{
  "model": "class-conditioned image flow-matching model",
  "dataset": "rendered scenes of toy objects such as cars, trees, mugs and chairs",
  "train_examples": 97500,
  "image_size": 32,
  "horizontal_flip": false,
  "conditioning": "class",
  "arch": "uvit",
  "objective": "flow_matching",
  "cond_dim": 192,
  "targets": ["largest object"],
  "num_classes": 30,
  "cond_dropout": 0.1,
  "logit_normal_time": false,
  "norm": "layernorm",
  "norm_position": "pre",
  "activation": "gelu",
  "mlp_ratio": 4,
  "head_dim": 32,
  "fused_qkv": false,
  "qk_norm": false,
  "layer_scale_init": 1.0,
  "parallel_block": false,
  "inner_norm": false,
  "drop_path": 0.1,
  "patch_size": [4, 4],
  "layers": 8,
  "width": 192,
  "positions": "learned",
  "init": "kaiming_normal",
  "residual_init": "none",
  "optimizer": "adamw",
  "lr": 0.0018,
  "beta1": 0.95,
  "beta2": 0.95,
  "eps": 1e-08,
  "grad_clip": 5.0,
  "steps": 18800,
  "batch_size": 256,
  "epochs": 49.4,
  "lr_schedule": "poly",
  "final_lr_fraction": 0.05,
  "warmup_steps": 370,
  "weight_decay": 0.04
}
Rows from block 4 of a small class-conditioned image flow-matching model, named by matrix and row number. Rows with one number belong to one neuron. Each number is 50 + 12 x the weight over its row's rms, rounded and kept within 0 to 99. All counts start at 0.
After each neuron's rows are labels from the 100 images, of 14848 (inputs lightly noised), where the neuron reaches its highest value: "strongest on" is what is common among them. Only what is clearly more common there than usual is listed. The data: rendered scenes of toy objects such as cars, trees, mugs and chairs. In brackets: how many of the 100.
# fc1: MLP up (model.blocks.4.mlp.fc1.weight, 768x192), inputs 128-191
# fc2: MLP down (model.blocks.4.mlp.fc2.weight, 192x768, transposed), outputs 128-191

fc1.634:47 78 41 41 35 66 24 46 56 70 38 70 61 45 13 54 40 54 53 40 37 45 26 62 49 51 30 32 52 59 46 49 51 58 43 39 44 57 44 46 50 60 44 44 46 47 41 27 38 27 47 59 47 47 26 68 48 23 59 55 63 50 42 76
fc2.634:52 36 51 58 57 53 35 44 31 50 54 45 59 64 69 63 57 35 55 52 39 54 40 61 37 69 56 42 36 45 75 53 29 92 64 26 51 60 39 44 35 31 44 51 53 48 41 65 49 50 32 49 61 41 56 69 59 49 51 69 24 49 41 40
strongest on: white object (37)

fc1.592:74 53 58 48 44 47 61 49 54 56 38 50 67 49 72 45 43 64 50 50 54 67 50 39 42 56 61 22 64 36 51 28 44 30 59 53 49 66 43 51 71 46 70 69 53 46 37 42 56 46 29 56 56 47 55 76 55 71 48 49 64 51 55 49
fc2.592:59 73 55 56 45 44 32 46 49 48 33 69 71 48 41 38 43 45 59 33 43 80 47 40 58 47 39 50 44 57 61 62 46 27 33 54 64 61 46 47 58 55 19 48 25 41 55 44 60 54 62 52 59 47 45 66 65 52 34 53 49 62 65 45
strongest on: red object (39); orange object (36); its colour: red (30)

fc1.309:71 54 68 60 59 55 46 60 49 31 53 38 46 46 45 53 48 57 82 55 43 46 44 47 36 29 42 57 56 66 32 46 47 41 36 62 32 41 70 53 44 56 46 39 54 50 49 41 21 46 58 68 35 49 54 74 48 74 43 66 51 37 72 30
fc2.309:56 58 35 43 41 62 56 56 58 52 44 53 72 48 69 42 38 57 67 28 69 52 38 71 58 51 57 37 52 47 59 40 54 33 45 59 69 54 37 37 46 65 28 44 34 29 37 60 71 57 33 52 62 42 60 39 52 25 63 60 43 85 49 50
strongest on: teal object (43); its colour: teal (27)

fc1.381:42 33 48 45 41 57 66 50 30 42 34 55 53 42 40 23 50 67 39 57 46 25 48 49 44 39 53 28 43 43 25 72 44 66 40 41 35 67 53 60 85 47 36 48 65 47 38 33 56 42 44 50 47 58 43 69 37 48 36 55 83 44 55 41
fc2.381:52 61 38 48 56 54 41 60 64 55 50 57 43 73 39 59 40 27 53 52 43 52 49 48 74 46 63 56 65 45 46 85 10 72 58 57 56 57 58 30 31 52 65 51 57 62 34 59 52 49 43 34 40 49 38 55 38 31 47 39 64 65 69 47
strongest on: purple object (35)

fc1.660:54 46 47 44 38 38 59 67 36 62 38 69 50 59 50 41 37 54 46 67 47 54 52 51 42 72 78 47 56 76 54 28 56 56 36 64 48 47 60 69 48 73 34 35 54 59 40 52 39 52 48 46 71 64 46 69 59 49 47 46 78 60 63 28
fc2.660:60 52 57 65 57 57 51 67 41 73 33 56 47 42 72 48 57 39 47 32 43 31 59 55 27 49 56 44 44 25 45 52 54 54 31 43 47 36 85 54 48 47 58 58 54 44 43 42 45 77 54 67 64 44 51 61 36 46 55 33 60 55 58 59
strongest on: blue object (46); teal object (35); its colour: blue (29)

fc1.414:60 58 32 30 45 34 49 40 49 48 54 69 47 69 42 60 56 46 50 72 59 45 41 50 68 47 48 48 40 49 31 66 68 62 47 62 38 58 56 61 61 57 60 14 31 46 43 34 64 63 54 68 33 57 64 40 59 33 40 58 36 48 56 39
fc2.414:35 56 54 53 66 58 51 44 34 29 65 53 46 50 58 42 46 40 57 30 44 57 59 32 33 15 50 69 55 56 56 53 47 50 55 51 57 59 39 56 70 37 61 57 50 29 65 32 31 62 54 75 59 69 64 41 41 40 65 53 41 55 21 57
strongest on: white object (37)

fc1.319:53 40 38 56 58 39 75 25 46 48 60 66 37 23 53 60 41 76 54 64 33 43 61 35 50 39 45 41 33 36 55 41 48 51 54 44 43 55 58 59 58 59 56 66 58 36 46 66 39 61 41 37 60 56 53 35 47 41 56 37 82 69 64 35
fc2.319:50 45 22 67 54 62 49 52 30 48 49 70 69 41 49 51 61 50 67 45 36 41 36 54 51 56 33 62 54 22 52 44 51 55 44 54 52 69 44 37 40 47 60 43 54 32 40 47 32 27 77 44 41 53 60 40 61 51 48 42 20 42 53 57
strongest on: blue object (43); its colour: blue (25)

fc1.758:71 44 37 34 42 52 70 63 32 52 40 52 42 27 50 51 57 44 55 66 46 43 55 41 42 35 36 45 36 50 39 52 59 47 68 60 42 26 49 59 79 42 71 56 57 51 55 43 69 75 35 42 53 79 58 52 33 59 53 39 59 54 62 47
fc2.758:21 73 63 56 46 41 63 49 75 41 45 31 51 46 57 64 40 68 37 57 36 63 31 55 53 50 66 61 50 57 60 66 57 49 44 39 57 50 45 69 68 40 35 61 33 54 16 48 35 51 50 36 54 62 55 58 45 44 53 58 68 61 45 87
strongest on: blue object (35); yellow object (35)

fc1.404:64 47 49 62 54 38 58 72 57 31 60 38 59 33 56 53 63 67 54 42 30 37 59 50 41 39 48 53 44 68 50 37 57 62 64 35 57 65 85 63 64 46 51 52 43 52 30 55 39 69 37 54 47 41 34 56 38 49 51 44 61 65 39 28
fc2.404:41 41 55 43 22 62 58 47 49 46 52 61 50 55 35 56 45 34 55 47 56 41 43 75 60 51 18 52 75 57 37 33 66 38 54 58 73 37 52 35 55 21 42 47 60 33 51 56 56 38 38 36 29 48 39 61 51 48 25 55 44 47 56 50
strongest on: count: three (61)

fc1.399:60 44 68 43 62 45 71 53 51 47 71 59 41 67 63 42 56 44 61 42 38 41 73 35 67 45 61 48 42 32 47 62 38 46 51 65 54 39 55 34 62 43 54 67 44 46 37 66 27 48 22 42 49 46 53 70 44 38 43 31 42 54 57 58
fc2.399:36 51 43 41 56 74 36 51 29 28 52 54 32 47 34 63 56 35 55 33 61 67 37 63 63 44 59 62 52 47 42 51 48 59 48 47 15 45 67 58 50 50 56 50 61 47 48 56 37 43 45 50 51 57 48 35 60 47 72 54 47 31 40 54
strongest on: blue object (36)

fc1.444:54 66 39 42 61 30 46 34 40 62 49 55 57 40 48 49 60 54 38 60 48 54 55 40 63 72 31 48 66 48 47 56 48 31 39 54 47 37 47 39 58 34 39 50 53 58 47 61 64 59 48 56 47 61 59 45 50 37 48 53 63 50 61 46
fc2.444:43 38 78 32 12 56 53 41 60 42 49 65 47 49 48 41 34 41 57 44 17 38 37 62 37 40 47 39 31 65 27 45 44 52 69 48 36 65 55 34 50 41 46 53 48 54 56 36 22 67 63 47 45 44 55 58 40 51 44 41 36 56 59 52
strongest on: white object (34); its colour: white (26)

fc1.60:47 56 45 38 30 40 44 40 55 57 54 61 38 52 60 47 48 39 56 40 46 60 61 35 29 52 22 55 39 86 71 64 58 43 34 53 38 66 63 32 56 58 36 44 42 19 52 50 43 49 66 41 33 70 37 58 50 29 44 53 54 32 41 62
fc2.60:40 51 52 52 58 74 33 45 59 51 67 51 62 53 39 57 45 67 47 63 46 51 39 41 37 40 48 23 39 49 41 51 50 36 47 49 48 54 41 24 78 47 70 36 53 47 51 60 29 47 41 38 70 64 45 64 63 44 28 52 33 61 65 38
strongest on: orange object (42)

fc1.717:59 65 41 48 54 52 85 62 50 47 50 54 23 52 54 50 48 45 54 58 41 38 53 40 59 44 46 41 26 58 47 69 53 39 54 32 62 78 45 71 55 37 39 53 41 47 51 29 33 42 57 49 49 56 53 34 56 48 55 56 45 71 81 44
fc2.717:48 32 60 37 44 36 33 55 49 51 45 35 51 39 57 55 49 64 49 34 70 44 57 69 30 52 52 62 57 34 49 67 63 47 67 57 33 25 60 56 61 50 66 41 50 45 64 66 57 48 39 63 38 44 29 53 33 61 31 53 46 37 22 64
strongest on: count: three (65)

fc1.447:54 53 51 54 35 38 50 62 56 47 66 40 67 33 61 55 48 62 53 52 38 55 44 66 60 45 48 42 52 34 48 66 43 33 60 45 43 55 64 39 59 32 50 46 43 56 51 25 40 55 55 68 45 62 14 60 45 42 36 48 46 48 63 52
fc2.447:45 52 32 35 47 45 56 46 36 36 42 61 29 55 42 66 73 30 44 49 48 50 69 67 64 53 52 74 39 54 66 27 53 49 41 48 33 44 71 38 49 58 54 65 49 51 62 56 46 56 34 36 30 48 60 38 28 57 63 38 64 52 40 70
strongest on: blue object (68); its colour: blue (38)

fc1.281:43 48 43 61 47 66 52 52 53 42 25 50 63 68 50 41 50 44 57 48 35 45 52 59 38 22 52 65 42 65 40 47 52 34 48 44 55 68 72 54 30 47 51 51 56 50 31 32 31 66 47 45 70 45 41 47 55 59 38 50 44 69 42 52
fc2.281:44 47 34 55 62 81 52 46 72 84 56 48 46 41 57 47 67 37 52 36 49 45 56 56 50 43 53 52 53 43 50 42 37 43 51 56 69 54 43 61 45 46 57 52 35 40 69 39 49 48 57 38 67 61 74 37 56 41 29 46 53 69 61 68
strongest on: count: three (64)

fc1.203:59 36 48 25 38 44 58 60 49 56 69 67 34 38 30 60 48 46 50 76 47 33 63 40 66 51 30 54 24 44 20 50 49 48 66 34 32 52 45 48 69 30 49 54 53 51 58 37 58 37 47 43 53 51 66 53 25 45 43 47 41 46 89 52
fc2.203:58 49 41 70 45 47 45 53 62 52 42 23 55 49 50 51 48 53 59 38 48 40 36 58 62 30 64 67 37 31 59 44 60 65 19 52 50 50 78 81 47 67 71 49 63 69 71 66 32 51 20 44 56 56 65 34 47 55 67 47 45 71 53 41
strongest on: blue object (42)

fc1.596:46 60 48 58 24 74 43 33 25 42 56 54 39 47 35 58 55 30 49 52 55 41 59 42 24 65 51 38 41 35 62 49 65 81 33 38 55 54 46 55 62 67 45 64 45 37 31 44 70 53 64 43 57 59 51 56 52 36 42 41 51 41 39 71
fc2.596:35 47 57 60 56 38 51 48 48 64 66 55 46 59 55 50 18 40 64 52 41 59 40 63 56 59 45 37 76 45 42 60 34 47 63 63 49 44 39 46 69 25 43 36 52 47 43 38 44 63 59 66 59 54 58 67 39 40 37 55 71 67 74 28
strongest on: orange object (35)

fc1.726:52 62 37 52 41 41 63 52 54 58 85 54 37 37 40 59 45 58 52 48 32 39 40 26 76 40 32 32 39 52 45 57 48 59 49 66 48 71 53 66 45 42 37 62 48 53 31 37 41 57 49 25 60 48 53 65 64 37 42 18 52 39 44 63
fc2.726:49 45 51 64 64 56 67 50 55 55 51 46 60 44 58 56 59 39 53 33 48 64 45 37 51 71 41 45 41 65 31 66 54 33 38 26 34 38 45 49 48 38 62 50 53 62 57 54 63 46 67 69 62 42 42 46 47 25 63 59 25 45 44 22
strongest on: purple object (46); blue object (37); its colour: purple (27)

fc1.736:50 49 39 26 38 49 47 74 53 54 64 61 51 55 53 46 32 63 49 59 36 53 61 47 59 64 38 44 50 49 41 73 57 43 49 43 53 39 41 46 76 47 55 59 28 47 42 35 46 62 42 43 27 44 35 54 20 36 43 49 50 54 55 63
fc2.736:41 35 54 43 62 52 43 39 35 64 62 49 31 55 44 42 32 57 73 43 33 61 41 32 56 36 58 49 36 41 38 56 35 59 66 38 52 58 43 58 61 31 42 41 55 71 51 62 35 30 26 32 47 40 68 41 59 42 71 34 45 65 40 43
strongest on: purple object (54)

fc1.47:53 51 47 37 48 68 45 61 35 50 54 48 38 56 63 75 41 29 62 45 71 70 43 38 39 30 63 49 33 46 49 41 48 54 61 60 52 61 50 59 45 46 60 57 60 39 50 36 47 48 36 39 48 47 47 66 51 53 49 56 37 47 43 34
fc2.47:46 52 38 70 39 31 45 52 68 52 51 54 55 38 29 38 61 50 51 38 30 32 54 37 51 54 30 51 40 57 25 55 45 46 35 41 38 50 64 51 53 34 43 37 51 71 29 49 80 73 55 37 47 38 51 36 57 39 59 66 62 56 54 57
strongest on: green object (57); its colour: green (28)

fc1.318:48 48 63 55 31 37 39 46 46 64 34 57 43 36 35 28 43 58 56 53 32 63 65 68 56 53 49 50 67 66 63 47 50 73 62 41 28 55 38 34 44 55 34 52 30 42 44 50 62 45 76 61 38 63 45 61 57 44 42 49 53 24 60 60
fc2.318:18 60 48 59 58 60 47 59 43 50 52 61 44 76 29 60 36 38 45 84 63 45 30 61 76 50 49 47 43 39 36 48 50 59 49 41 45 43 43 30 54 45 36 49 62 57 42 50 39 71 59 47 45 49 74 50 40 34 49 58 53 62 67 40
strongest on: white object (35)

fc1.671:46 70 34 51 40 44 53 47 25 39 32 62 30 61 43 34 47 28 44 69 26 47 58 59 72 49 52 63 49 75 53 54 69 66 47 62 55 54 49 45 37 40 38 50 54 37 68 46 34 52 44 51 25 77 42 39 46 44 51 54 40 42 62 59
fc2.671:42 38 62 33 65 42 60 54 71 57 53 56 59 40 38 45 52 58 55 60 57 51 24 44 52 49 41 49 48 37 35 37 46 28 42 31 50 54 62 51 50 26 72 63 52 82 38 56 35 48 53 46 41 38 60 66 73 46 57 56 63 64 56 41
strongest on: teal object (38); its colour: teal (25)

fc1.531:54 52 41 56 56 34 54 61 64 53 54 49 51 64 41 23 41 42 55 70 37 36 36 53 51 38 27 43 49 31 41 50 62 42 80 60 68 55 48 56 37 48 58 45 48 56 45 52 39 46 61 79 65 73 51 75 34 39 50 36 57 44 62 51
fc2.531:56 41 43 50 47 42 55 47 51 51 61 39 40 62 50 49 42 51 46 51 40 50 39 57 29 59 50 63 49 47 63 37 46 41 42 56 44 39 47 47 55 40 46 63 51 63 33 29 50 64 48 39 39 50 56 32 53 46 54 55 50 56 76 62
strongest on: purple object (40)

fc1.222:56 59 47 40 49 52 47 50 55 60 62 49 56 34 51 59 41 59 53 68 52 57 71 48 22 35 41 25 52 70 55 45 34 53 48 66 28 56 73 55 48 70 48 28 56 32 37 57 56 53 42 53 45 60 31 56 58 47 39 54 70 57 75 22
fc2.222:67 45 46 73 58 46 52 37 54 51 32 58 49 51 57 40 60 28 45 42 70 50 42 57 64 72 62 67 43 30 59 37 57 52 55 49 43 54 64 53 40 54 63 83 43 76 55 56 52 53 56 51 56 40 66 45 52 48 65 63 47 47 35 55
strongest on: orange object (46); yellow object (41); its colour: orange (29)

fc1.396:49 43 50 59 32 55 44 60 41 40 53 59 31 12 67 57 61 53 38 66 47 36 53 53 72 23 49 58 51 66 35 52 72 69 55 42 44 42 62 49 51 37 43 47 61 46 45 53 47 65 64 62 39 49 38 44 39 58 48 36 76 40 49 47
fc2.396:50 60 60 59 47 39 55 29 62 38 50 58 64 65 37 28 40 47 49 36 63 61 48 48 39 57 59 36 37 42 44 47 34 44 46 50 66 58 52 46 47 67 34 61 39 46 44 61 52 39 45 44 50 41 59 73 37 35 34 67 37 64 59 44
strongest on: teal object (54); green object (34); its colour: teal (31)

fc1.708:69 43 52 40 53 37 41 29 34 52 30 51 55 31 48 48 36 45 53 53 37 51 51 74 61 44 47 46 58 37 37 50 49 39 46 35 50 68 84 50 45 47 45 55 63 52 53 49 48 64 46 34 52 76 52 63 33 44 50 60 66 50 46 48
fc2.708:38 42 35 67 49 51 58 40 68 33 39 28 46 64 63 51 45 61 60 49 43 63 57 52 60 45 70 47 29 51 63 47 28 67 37 22 51 56 62 75 51 66 53 60 60 49 38 62 49 42 34 67 68 67 61 30 42 45 67 53 61 34 69 36
strongest on: teal object (39)

fc1.78:50 28 30 59 56 72 62 48 42 30 36 68 50 29 67 45 49 43 70 61 46 55 53 61 50 75 37 67 51 38 51 33 68 46 39 34 57 47 23 39 63 44 12 42 46 24 41 67 59 67 51 54 52 58 60 45 46 50 40 33 53 68 55 43
fc2.78:48 55 51 46 58 49 60 63 44 41 46 46 58 34 58 44 54 37 44 45 50 33 55 60 43 58 61 59 51 36 49 47 51 47 48 29 44 30 71 43 31 48 59 17 33 73 31 47 58 53 34 50 49 45 50 46 43 56 37 47 58 62 43 66
strongest on: orange object (46)

fc1.101:55 62 51 57 39 41 51 59 38 50 60 62 51 35 36 59 31 74 47 47 29 54 58 62 72 39 59 72 52 72 44 47 61 57 71 73 44 46 54 69 70 29 29 39 34 34 52 33 20 62 43 46 33 60 39 58 63 31 42 48 47 51 51 42
fc2.101:46 34 41 41 59 56 45 43 55 42 45 50 44 72 89 41 46 34 45 66 52 37 35 40 63 79 50 49 55 55 61 55 62 41 41 59 64 49 54 35 21 52 68 46 53 57 54 47 36 40 45 58 47 61 61 26 42 55 67 36 52 63 46 46
strongest on: purple object (39); blue object (35)

fc1.255:60 76 46 44 62 48 44 53 59 56 53 68 37 51 42 45 65 62 47 67 54 38 62 42 54 53 54 55 48 69 50 52 67 24 43 54 63 62 70 38 46 65 27 54 58 31 39 46 65 40 44 53 58 49 38 57 43 45 56 55 35 57 56 77
fc2.255:67 40 44 53 49 54 48 50 65 64 42 37 61 49 53 39 42 60 65 59 79 44 55 59 46 36 59 39 36 31 54 64 53 47 42 42 74 57 56 68 66 66 49 51 55 99 50 50 62 51 45 50 52 52 71 36 45 51 51 52 53 61 59 52
strongest on: green object (45); yellow object (37); its colour: green (25)

fc1.530:76 28 55 50 49 41 64 41 56 54 22 39 58 39 60 36 38 40 47 51 49 55 65 61 47 47 66 48 44 48 45 52 39 62 43 25 38 54 45 59 43 45 37 41 53 55 45 38 48 33 47 51 51 54 58 62 31 54 40 70 71 44 32 49
fc2.530:47 59 36 55 34 44 42 48 61 42 33 61 64 52 38 61 58 40 63 32 40 55 40 47 48 35 47 46 62 43 55 61 54 57 18 71 22 49 41 50 60 57 43 69 39 31 53 49 29 63 65 49 43 73 34 65 46 53 43 51 57 53 59 47
strongest on: white object (37)

fc1.385:65 48 38 44 53 33 57 48 31 53 42 50 19 52 53 47 36 52 45 46 40 40 63 58 36 55 52 56 43 42 44 47 63 49 22 44 61 57 54 52 58 65 38 56 50 09 53 34 52 46 42 43 31 50 63 60 53 58 53 41 54 41 59 54
fc2.385:65 55 50 49 53 36 34 38 39 33 47 57 41 39 68 46 59 23 61 59 40 46 45 42 56 39 48 48 45 22 45 56 39 46 52 46 55 36 43 65 53 44 48 77 37 73 45 50 62 57 41 52 46 57 41 55 41 59 70 70 61 50 46 64
strongest on: count: three (61); red object (51); its colour: red (30)

fc1.398:52 71 50 45 60 58 39 48 36 56 39 53 40 46 58 20 46 48 55 46 42 33 55 52 51 60 49 65 36 64 66 53 40 57 49 63 54 64 42 57 50 65 39 62 39 35 51 35 38 61 47 42 58 45 77 44 40 57 52 47 57 23 62 52
fc2.398:58 42 44 51 34 38 57 38 48 55 66 53 47 54 53 73 43 63 68 48 56 50 59 39 61 49 39 48 39 58 53 61 53 69 63 40 49 35 66 32 65 24 63 47 57 72 56 61 57 43 40 66 49 52 32 60 42 53 35 66 21 68 47 50
strongest on: count: three (63); white object (42)

fc1.677:52 41 42 54 46 10 76 57 55 52 44 65 56 37 46 38 23 65 68 44 21 43 52 54 68 64 49 33 43 21 36 77 46 53 57 54 39 66 26 51 77 41 42 48 63 58 47 38 45 45 60 30 42 46 59 48 25 55 41 47 68 73 59 49
fc2.677:41 37 56 53 66 87 35 55 46 44 51 35 45 50 54 58 55 52 44 47 50 65 45 50 42 59 52 49 65 61 62 16 58 53 59 62 55 51 56 59 29 50 48 52 61 44 28 66 43 64 36 64 64 49 43 38 67 50 56 47 37 33 46 34
strongest on: purple object (49); its colour: purple (30)

fc1.18:59 59 15 53 43 44 47 54 49 41 60 59 40 29 34 58 51 64 52 69 38 21 63 55 52 43 33 62 51 50 37 52 68 52 45 31 54 46 54 63 58 43 48 56 51 35 48 38 39 49 49 66 62 48 37 60 40 28 57 44 57 49 57 44
fc2.18:58 45 54 33 52 50 51 34 45 71 56 48 49 74 45 58 33 69 83 35 49 36 39 52 48 49 43 29 40 38 54 43 66 64 65 45 61 56 37 47 44 63 44 46 37 50 56 59 66 71 37 55 55 50 42 62 40 41 44 60 43 47 42 54
strongest on: teal object (53); light from behind the camera (52); green object (42); its colour: teal (35)

fc1.379:60 52 52 58 31 55 56 51 43 19 53 53 42 57 51 46 45 57 56 50 39 50 60 49 47 51 59 67 47 45 34 48 55 65 38 42 24 68 48 59 46 49 54 47 46 64 41 50 63 58 29 71 50 54 58 63 43 51 42 58 67 62 52 52
fc2.379:51 40 50 49 70 60 54 60 56 62 39 51 44 40 45 50 54 31 41 48 52 33 18 25 65 55 58 26 53 53 32 64 47 40 55 42 60 50 37 69 50 46 47 67 45 51 53 41 40 45 42 31 38 42 57 54 46 60 37 56 34 50 64 51
strongest on: count: three (61)

fc1.406:41 49 32 55 64 44 66 43 51 59 24 47 61 61 59 50 37 58 48 75 63 40 50 41 50 60 73 56 59 63 48 61 67 64 46 68 42 69 54 77 69 56 25 48 43 63 13 34 14 44 13 49 53 62 43 54 63 53 44 58 64 42 68 48
fc2.406:42 17 49 26 68 52 53 37 58 64 53 46 52 58 71 63 59 53 39 36 28 62 54 56 63 42 62 37 37 36 35 57 52 73 40 48 53 48 36 69 57 50 59 52 41 45 62 41 51 47 50 45 73 59 44 45 70 51 63 38 44 55 51 43
strongest on: green object (57); its colour: green (35)

fc1.178:50 47 47 61 42 65 47 42 37 46 49 48 36 72 45 28 12 51 62 56 29 45 76 58 46 52 60 38 42 59 55 52 54 16 42 52 61 37 44 73 69 40 37 45 48 36 50 48 30 54 44 44 48 56 50 33 43 40 54 55 69 66 62 53
fc2.178:55 43 62 27 46 35 66 56 43 54 47 61 52 58 56 68 47 69 68 38 66 57 44 44 63 48 29 48 42 50 52 49 46 59 42 64 51 61 47 29 44 59 64 71 55 59 34 46 67 52 16 61 46 39 60 32 56 62 68 41 66 39 38 51
strongest on: green object (55); its colour: green (31)

fc1.326:76 45 47 44 48 34 54 40 39 50 24 46 50 56 75 45 39 52 48 51 52 42 81 44 73 59 49 48 59 51 50 66 40 41 54 65 46 62 69 43 54 31 30 59 31 32 15 58 38 42 46 54 55 58 48 45 36 44 49 70 59 49 41 36
fc2.326:47 79 40 45 44 43 50 39 35 46 39 67 72 48 40 36 56 30 36 42 58 72 55 49 40 44 34 61 53 65 55 38 56 37 44 50 34 77 45 53 47 67 20 79 39 48 65 60 43 57 68 46 68 54 41 44 56 50 45 49 45 46 53 59
strongest on: white object (40)

fc1.421:44 38 69 57 53 32 44 30 61 51 61 62 45 61 79 74 46 50 37 49 43 32 79 52 36 47 70 33 50 55 57 32 51 28 30 38 56 46 62 59 69 61 64 59 38 68 51 37 42 73 47 54 50 62 72 48 45 51 29 44 54 58 54 23
fc2.421:63 48 51 72 41 63 51 68 31 39 48 53 60 46 50 48 47 33 51 58 69 64 40 67 62 73 42 58 40 47 39 88 58 79 75 42 56 67 31 41 57 42 27 41 60 32 43 48 48 24 47 58 63 34 43 37 45 61 64 58 30 49 45 60
strongest on: orange object (43)

fc1.71:80 29 58 55 44 49 42 54 57 27 44 41 52 52 58 53 42 53 44 49 56 63 51 63 63 46 41 52 61 40 48 71 58 63 67 38 45 52 67 32 67 22 44 40 43 42 48 53 35 46 58 49 55 66 25 51 44 58 40 65 48 47 44 43
fc2.71:44 44 47 62 59 64 58 48 32 39 49 33 44 54 52 56 45 37 53 40 70 30 54 51 55 68 58 41 42 51 56 42 66 70 38 63 69 45 52 54 54 63 47 43 51 46 55 65 72 43 41 60 23 56 65 20 52 38 53 48 50 50 43 60
strongest on: green object (85); its colour: green (65)

fc1.576:55 32 51 50 64 60 68 44 38 28 66 55 57 28 58 55 51 58 49 66 42 41 41 41 53 57 36 46 33 61 51 55 50 69 66 36 33 58 43 72 55 51 49 38 42 48 52 69 36 60 39 60 51 52 51 41 43 61 65 55 60 52 58 59
fc2.576:53 47 44 63 53 48 50 66 69 46 64 42 42 56 29 52 47 40 66 50 42 47 61 34 56 69 53 64 74 27 65 42 44 28 50 53 66 41 46 45 60 44 52 69 46 28 43 39 55 67 66 37 48 69 46 69 50 56 41 36 27 54 59 52
strongest on: count: three (61)

fc1.374:51 49 36 47 52 30 56 71 66 26 53 56 34 32 64 61 39 45 50 55 40 24 69 62 44 47 52 45 35 49 46 27 67 38 33 26 32 41 48 63 37 59 52 36 46 31 63 44 53 70 36 53 50 59 52 38 29 48 42 28 65 58 61 52
fc2.374:32 48 66 66 40 41 24 33 46 56 64 14 46 63 28 46 52 39 61 76 49 49 39 53 55 58 65 20 40 81 69 62 53 51 67 56 63 54 36 51 66 60 46 50 48 72 44 64 37 37 46 50 41 49 55 58 54 40 76 56 49 30 46 47
strongest on: orange object (54)

fc1.190:47 56 75 58 55 43 29 42 35 40 34 34 36 31 62 62 49 42 48 49 53 39 48 46 46 43 39 49 36 59 41 46 40 34 16 51 65 72 52 38 55 58 41 59 46 32 68 26 31 52 45 69 39 46 45 68 31 56 51 49 63 44 65 60
fc2.190:44 50 43 75 46 62 35 47 54 61 56 42 60 34 49 44 37 36 63 59 48 47 58 54 37 55 55 50 56 20 51 41 54 62 59 58 46 68 58 72 57 33 49 44 36 56 34 48 53 51 56 20 48 40 54 44 36 66 70 44 55 71 65 65
strongest on: green object (37)

fc1.533:51 44 48 48 52 37 65 56 45 49 62 54 18 14 45 65 55 76 68 46 45 42 48 52 51 32 57 47 35 70 54 53 72 71 61 48 46 42 47 42 47 41 49 40 60 47 53 53 73 54 64 69 32 52 57 42 44 42 66 64 48 59 70 49
fc2.533:59 54 62 45 39 52 35 41 45 39 48 52 77 60 63 33 46 34 46 48 62 70 64 59 41 52 40 49 59 58 53 55 39 36 53 36 46 61 66 58 47 51 47 68 33 59 41 56 49 56 44 50 52 52 41 68 54 52 00 40 62 56 44 52
strongest on: teal object (43); its colour: teal (32)